From a checkpoint of a small image VAE.
Model: 6.53M parameters, 48-pixel images, encoder activation celu, encoder widths [128, 256, 512, 1024], decoder norm groupnorm, decoder activation leaky_relu, decoder widths [64, 128, 192, 256].
Training: soap at rate 0.003, 7200 steps.
Rows from block 0 of the decoder of a small image VAE, named by matrix and row number. Rows with one number belong to one channel. Each number is 128 + 24 x the weight over its row's rms, rounded and kept within 0 to 255. All counts start at 0. Numbers have three digits each. After the name is the row's rms in percent of the matrix's.
Before each channel's rows are labels from the 100 images, of 14848, where the channel reaches its highest value: "strongest on" is what is common among them; "peak at" is the part of the image that holds the peak. Only what is clearly more common there than usual is listed. The data: histories of elementary cellular automata, time running down. In brackets: how many of the 100.
# convs1: 3x3 conv (decoder.mid.0.convs.1.weight, 128x128x3x3, each kernel summed), inputs 0-127
# convs2: expand pointwise conv (decoder.mid.0.convs.2.weight, 256x128x1x1, transposed), outputs 0-127

strongest on: large cells (85); 000 turns on (83)
peak at: middle left (51); centre (39)
convs1.56 112:131120125090116151164096128138121126109135159155135154137128078140118132140150175147159142140101165148127128132120149085118088101091131096097098087105152177119128105135126155130119118055124154149125099129109140113128117132130158115098117096096084123104116140126117122142125127139152147124145154151141174130124137065127126092153115153148094077087147132095131102126087106104095103156122
convs2.56 094:145133102098139097149138093119078152130129111159153125161080134152118178154137139085137173135131135112149143135139123161138106121144134138139140113123106183100164100164125136133113112147100131124111137133132154119141117122104135134064107119088098146106130118146124153092133145117103109138127127110155127117182083114138146113145120140189129109130160145105141137113116165185145127105116

strongest on: 100 turns on (91); 110 turns on (88); 111 turns on (80); large cells (70)
peak at: top centre (52)
convs1.0 098:114119150113115125168138132134101155130149172117140115136139130151101125110118079124127134129185081116125150205152110118138113129138128104154129133143121109122152101119166161130098056090133079157133115160159106124146116170159145126119144108105150171155164116157110117092128121130122130128128095106128127122116144118138145175106135114168165150138136095153131138140139174142157172164131
convs2.0 110:138160106127159173147139131117131130129147130120091170148120149127120120155134148112145145082172140129110106142145155113148126140114107133106126136147123138110094109172108107124112150146168116144126132159100130103111132136129147136113123128147101075096119141126128179114101090082162118155132125082158079149113162073166120177112182106121106124120162121140154163146167118119128150131124

strongest on: 111 turns on (100); 110 turns on (90); 100 turns on (78)
peak at: top centre (92)
convs1.39 083:055121105125132129105071118132130120151153165133116112145084162134162118097199109101104159135179112094146128121147113137107215111124128128103130099146115157144155143161160103154157114133122133114116117145149111118117109160144139123129148110147097100130145098131140109120097114113080138132093103185132131114137149131125144136123106110083115146120112121159132131126108159126104103121144
convs2.39 094:164132160120113175171113134103126126118139115146105116108117120107116117106094107114118120133127121132105134100123149131161144130112125109113101126142103116107115131114167115123100089173119095094131120133120107115138102098117134089142132137163142155126123171157087172156111105112098171089116122165125111158134095128138157116121133121115163146140110102110160142123130124140131080148111

strongest on: 111 turns on (95); 011 turns on (77)
peak at: bottom centre (36)
convs1.113 102:119107092097100094122116107128115107112123107085126087151163135103095134113160103163111110136101139147109108131144116082125119147093142165169159138144157154120144132161059124161143118130148164121122124158157188135180142117128157115145168126146170104146100145117127131114118132095177133151109140109134111144147074067097117109145129150102133117129126112110144133114094119124137135148116
convs2.113 079:101122109117085167091133133098109136080150104121103123102118080169153145110120107077140086105118071128112055140152116115166119159146149098120115105141130105098138115112142106132134151124138117127075107108131157140106182105105085130144158109113118159125142149157134098178148143116174093141096129124127140173128129164139178113130114136114138129072134117093108133137133129109094103188122

strongest on: large cells (99); 100 turns on (77)
peak at: top left (32)
convs1.31 102:151141107139142120089138214156131126125128137184129130086117100109109133140113124134101096176108119114128184147142110092123197114165089139096123101164115100131108162142156122150127124165122143150151126144118126131154145168182136154127136172118122155183135134155132128105104108119123141140157149105142151151125103149108142140121150164104118139161125131113163142158145130130117100140129
convs2.31 112:099141130118130144106102100133148139188138149099126137142091141154167127116101113104123131139115160119081119108164118151140101161113113115121165077125128106084070162141091136095110127165124100130156129095135152122156105142102142107106140113168148133082147108129089130143116117127060105148186142147133118095139142153128096116113134159129101126092126171115113160113139044146093098113120

strongest on: large cells (67)
peak at: centre (79)
convs1.105 097:097106114171127146123099186097125112127171135176100130142163106147091124123131138146127113162121190121141138080115128123180090086119108131126157102136105119155097111125120110149155127120120108138154124115128142130087129155129084167089123145169190137142144144163139120118147118122133149148145131124174157148152187122118089122151125106108116135136137116123167143118110136138148114148172
convs2.105 098:100167151126148101103124150124151082150160105155107140134108145136134156130165144162144197131131081138127130144147147164149133159166100152109124156164103136116138171109173136114147116097156123118143080096164115162113125153158093143133143127155105095129139121121129104102143128129132081115125122169129138139173142131108166161115136120089096150122139164125108083128134094163151121163115

strongest on: 100 turns on (95)
peak at: bottom right (78)
convs1.24 092:103128114102130094123132106119151115122104115101141129134125137147123117100099129144144125131170119105161172143078138113089105120144125133116145143174161107110129075060138102108131132155077132166185101113090138133112133126141121085111141164108169117098084134102150131118119131149124151103133126124112080115103102130144142185079128109126147122132091114153083108117128113140135176116128
convs2.24 111:107144109120151091127158183096116136118167072134120094122174167107113109143122154117167120099134110155168140097101108139152125149079145121135131104111117163120126084109138146135103138127101120114113121147107108098144124132128147065133068075124137110134135125130121141104135106139172090116146133106153112117126125136148095119116134113135118118164128133126116123105147114107090188140153

strongest on: 110 turns on (81); 010 turns on (79); 011 turns on (77)
peak at: centre (55); middle left (30)
convs1.126 130:129145143117139089117115102141117140132125109120136124115082129141141148119132109140107141131169132096125119119135086140126207108151124170110129097109139107138137175140131104138132096149119079087141151143162141139131142113110109097103141134111129113136099100119130116114119121115130113119135147060111107139143134178146105123156130056096127154180097152160134150151060104164142110128093
convs2.126 083:114126150134136104184153162102150096169136119146123123129126115126107147111110159126100138126186157148121153107143137008104127130087133151148136086091113101106148126138148116118138153090083139099107113132110119114135145169133121087121105112135133103130120168127117157112112130116099142147113116093127093139057119183105124092120103111176120156144110137116111147131115107127158132169132

strongest on: 100 turns on (81)
peak at: top left (78)
convs1.89 081:137109126145114169137171127109180144110123133135103131108118153166138137120123111100133141149098162142150136096134099109107198126120118133158119157109114076141122119113103145134104116119128150163152114143151165151119155191140193132141118069146081132104172174107122155137133125119126139126124118111151129128157123148119123114125173175115151132092081115142115158129144164153127138145109
convs2.89 103:157173095128117115121159123128149122169123136105120145100145121142176126166104145098144113119132132157105177143117104120128147142115148157126161125106155148154117151138121141144104130159093120140102111133143061127131171122116125113110127087144091115148110165159135102125160097153146167102127151126136133108126128128114123094151154144151154122168112143116110079105103089100143106103134

strongest on: large cells (67)
peak at: middle left (91)
convs1.61 062:127141125094107149132117057121118127113137126122151093066146132134115103133138114109141124089112118119122136214106101102147160124133144133170100076117179110101146111107122121146137164147093139138073142111130084161097128116134125105099144122156122133130108105141126107146138145130142112122088116143130120109138074104145113131088141173112126116131156150141169080123103123129120121121093
convs2.61 118:129117133111132148110120101112125114095135145153167157161106142133140110130083145139145133123111146121143151098182156116133156141117153100110112104104096120155120063149096107103127155168114131146110136133140130111158137126158152134024168116176119174117104090102123123120154131119123137139110132098108137138109106112115125117176131097139174104124163101144151117127091104089130129142110

strongest on: large cells (89)
peak at: top centre (79)
convs1.98 102:142149125141127120109129129107163136154141142101115103143119087141101139147163153129129122095144154114128111136182124113162103134104131154111120130103137145086135110078073158115114150117196131107109157123119095099096115107126124151126130057146097115131198142160138106123112114106133121125167140156104142102158145111141115111135145111134130173126152120176182122117112082134122137140097
convs2.98 069:127110137152128089073118118117153172105114072169102137107125126126089037115152130102178119108123139133080079087149101157108140121107113138106081138089123131128114129154156129133160112106119108116144176117137157139109129098091118164151129142074135137101153108141158127162145159108136119112131164098126153136134109109119116125123114149150157152135133150106156150122113117078109118138126

strongest on: 110 turns on (92); 100 turns on (82)
peak at: centre (28)
convs1.123 140:124106129119139106132120115111145119123118132106121151128148144134133144133086149132130099104140143127115113152103129095111047108103139117132161155132124118113093079089138095122133115141116216128141150128121127128139147121090172105117116159110130100101120107085171096131118149181111118108104128139095122137095072111129155164104090103151134132111114076126119092098129126134092132093105
convs2.123 100:129112147152130156137171108146154132124171130130093083104169092106140135106160123176137083103102099121151087120131115133178116100122138121096146112146132114127048100136154123145109150084137091116124124096101111147162142146139116096139158121148147178150122117154133142167105117112159155128172107123125147130102129159149143094082127131118109139131144115122090121133124149152127134154139

strongest on: 111 turns on (100); 110 turns on (95); 101 turns on (77); 001 turns on (76)
peak at: top centre (70)
convs1.111 092:131135159146116168085128057116092131144165159069135102098095128149141092126152113120161171087142124136157117154120165155136113102149103098128181091120126100131098114125139130107082137151111087110155169136139140122134133129086118144102096125148162130124130151155164123132133106109125126086106108142160114139151113141123137119118121170143138112143177147126143109170143121129144092140103
convs2.111 096:123121087174147175095153107149136115129128136096104106102143116157109090073136092097114107125109094139119110152125169169163127124109128097082137118098121127093130122128122117113169149089149108185112122147113082112104129098078142149104146104128139121183100116077140138134167116143121099163164147162130160088104126125170120129115110150081102128136119154103154120119094099120165170154130

strongest on: 110 turns on (77)
peak at: centre (57)
convs1.47 084:134147127154129083148157125139147131144125123146138151160078163119156099157095145106113093104129155109099156138129129153153122117152142150112147099136131101114120103092156142120118096150141139074181139064152143111129110119078129146121126080159112108123198140122109147104136112115143118149136119123120128128109113150112135111127139084129155161139154152150068136080114110118157164158149
convs2.47 083:086139140125110169144090139152146098146141124096112159096069129128170178120139119100119130137114118147097124102105117118118152114135130104099137102121076140183134153091117108151128120119099162121103142133102138105140153133141129120109090104157101134114148145120103149141112143091128098080132141109147112121110111123137131120165175109132150134076159114164122156148140144182122090147133

strongest on: 100 turns on (94)
peak at: top centre (27)
convs1.52 113:112142133092110098133098148121149137125149149149131135123089122112124089141146161129140140105090109113118103139152111117085094117123107097136134101146122112124119098104109097161125130111096181125105121123138121121123152126157159111181141129081131115124116097136152123130156128141107125117121142148130140155097096100114177147086092106170058120146131099151146043120165132115162103100151
convs2.52 101:135164121125112093160118115155116121131119178107129154127144075140102153137130170170125144136154133133095113109149137121150170089123119142155155137124112138124144153104113079124120136139122129114117142114095147118096140110143128165126101167147119153163142115132143132129120144131094177158092142168120090160149164108064130101073109120117105122123164068127096106112147131160126156108127

strongest on: large cells (65)
peak at: top right (37); top centre (32)
convs1.100 072:097133107157132152142143104132143150149096086088083134164162073119146138145125177156129130123184087136119135133077115078125161081149125124161121136144149110154135122107107117118141115171135087123160143149158146108163125105127103134167120157110117142171141145105139087121146100127121151147112138085151134101136094124104118114117110090157130142154138094147126114146095126134160125167129
convs2.100 072:113124120142155140085112141135119147089117155128150158110141142138137067096092143127132134134150111158145151143133123119159131148130124120141188148124152148175104140185123147112179131133129093147105105149117152153124128106096123085122133130147128115163133138116158166096149095104128164131086106138129170161105183119145137142092122120137162141185115174131142123123113073099091128135121

strongest on: 100 turns on (92); 110 turns on (89)
peak at: centre (44)
convs1.69 161:125126117122118109135076098096110127152135123108109105095128125118129097150098129144140096137118100120094085134152122129149044123123134088132128092170120079143121109103134100091102121102087140117120143115146131107119139155146134135130142153128136109136132080124133101118115133152135131124110145138118150154123072077145144179119084063127137096142154108107127083137115163127174124106157
convs2.69 094:078097161126139144125123133085111154059105098122129085175104129108125098116120111161144151157125093133121106108114105124111107116138165131125126148128146134174119173105089153104129117137123093132130097134075119130130129152112102121099130131110138141144121119117139120106155123141141115127148128084129171146142163106076082138110123163122122152150120126131139117128142147124135133150128

strongest on: large cells (97)
peak at: top centre (51)
convs1.78 088:136134107155132124130127116135179117160114121087123126140157124141108118128159130138121141149141177148173104104093128146107138115176154107084118115127101122141120155086139147123128178216133164160114129120118118126091142082136116125123087170110083103141123159095127109135117134155120126177142145112130139122145138111130136116166191147135139130137102108116143110150072088150113129121117
convs2.78 088:117096168147140106184107112131103182097107136100098144143116110098107101064103151127124116146131136091133125128120156168115160083133123138116127128141093134117115099144116131135104142130103113100110119119109067141071133163143131125103126145110116131104128080104113124106144107138092131094142167120131136131151135110133110115115110135130100153086140143138160138090139104127121109101139

strongest on: 100 turns on (93)
peak at: bottom centre (60)
convs1.115 111:138109134121152107138155103100083122111121119113134148152126139110115145136114109123122079119108165135126122123146118109120027145122142157148129124128120137164129106161149134128134119141121146121147124120137159148156129060107149107145129136123120119132097118125138115111096145152093114153097128154102112123136106132093149155108099121157132124116107093117132127000121133105119152116112
convs2.115 103:129117160103156098117150134108162130096147186111136106165120160141145130126132076082148134142145144108135151100151152117139101148130151129092137137131250106071099151163115133121191146116157127153099138127167103142122119158103142141153152130079150147104133126124133140142115092122111081124115117131128131101139087130128163111127105142165109083112079153173142175146136111128127120143135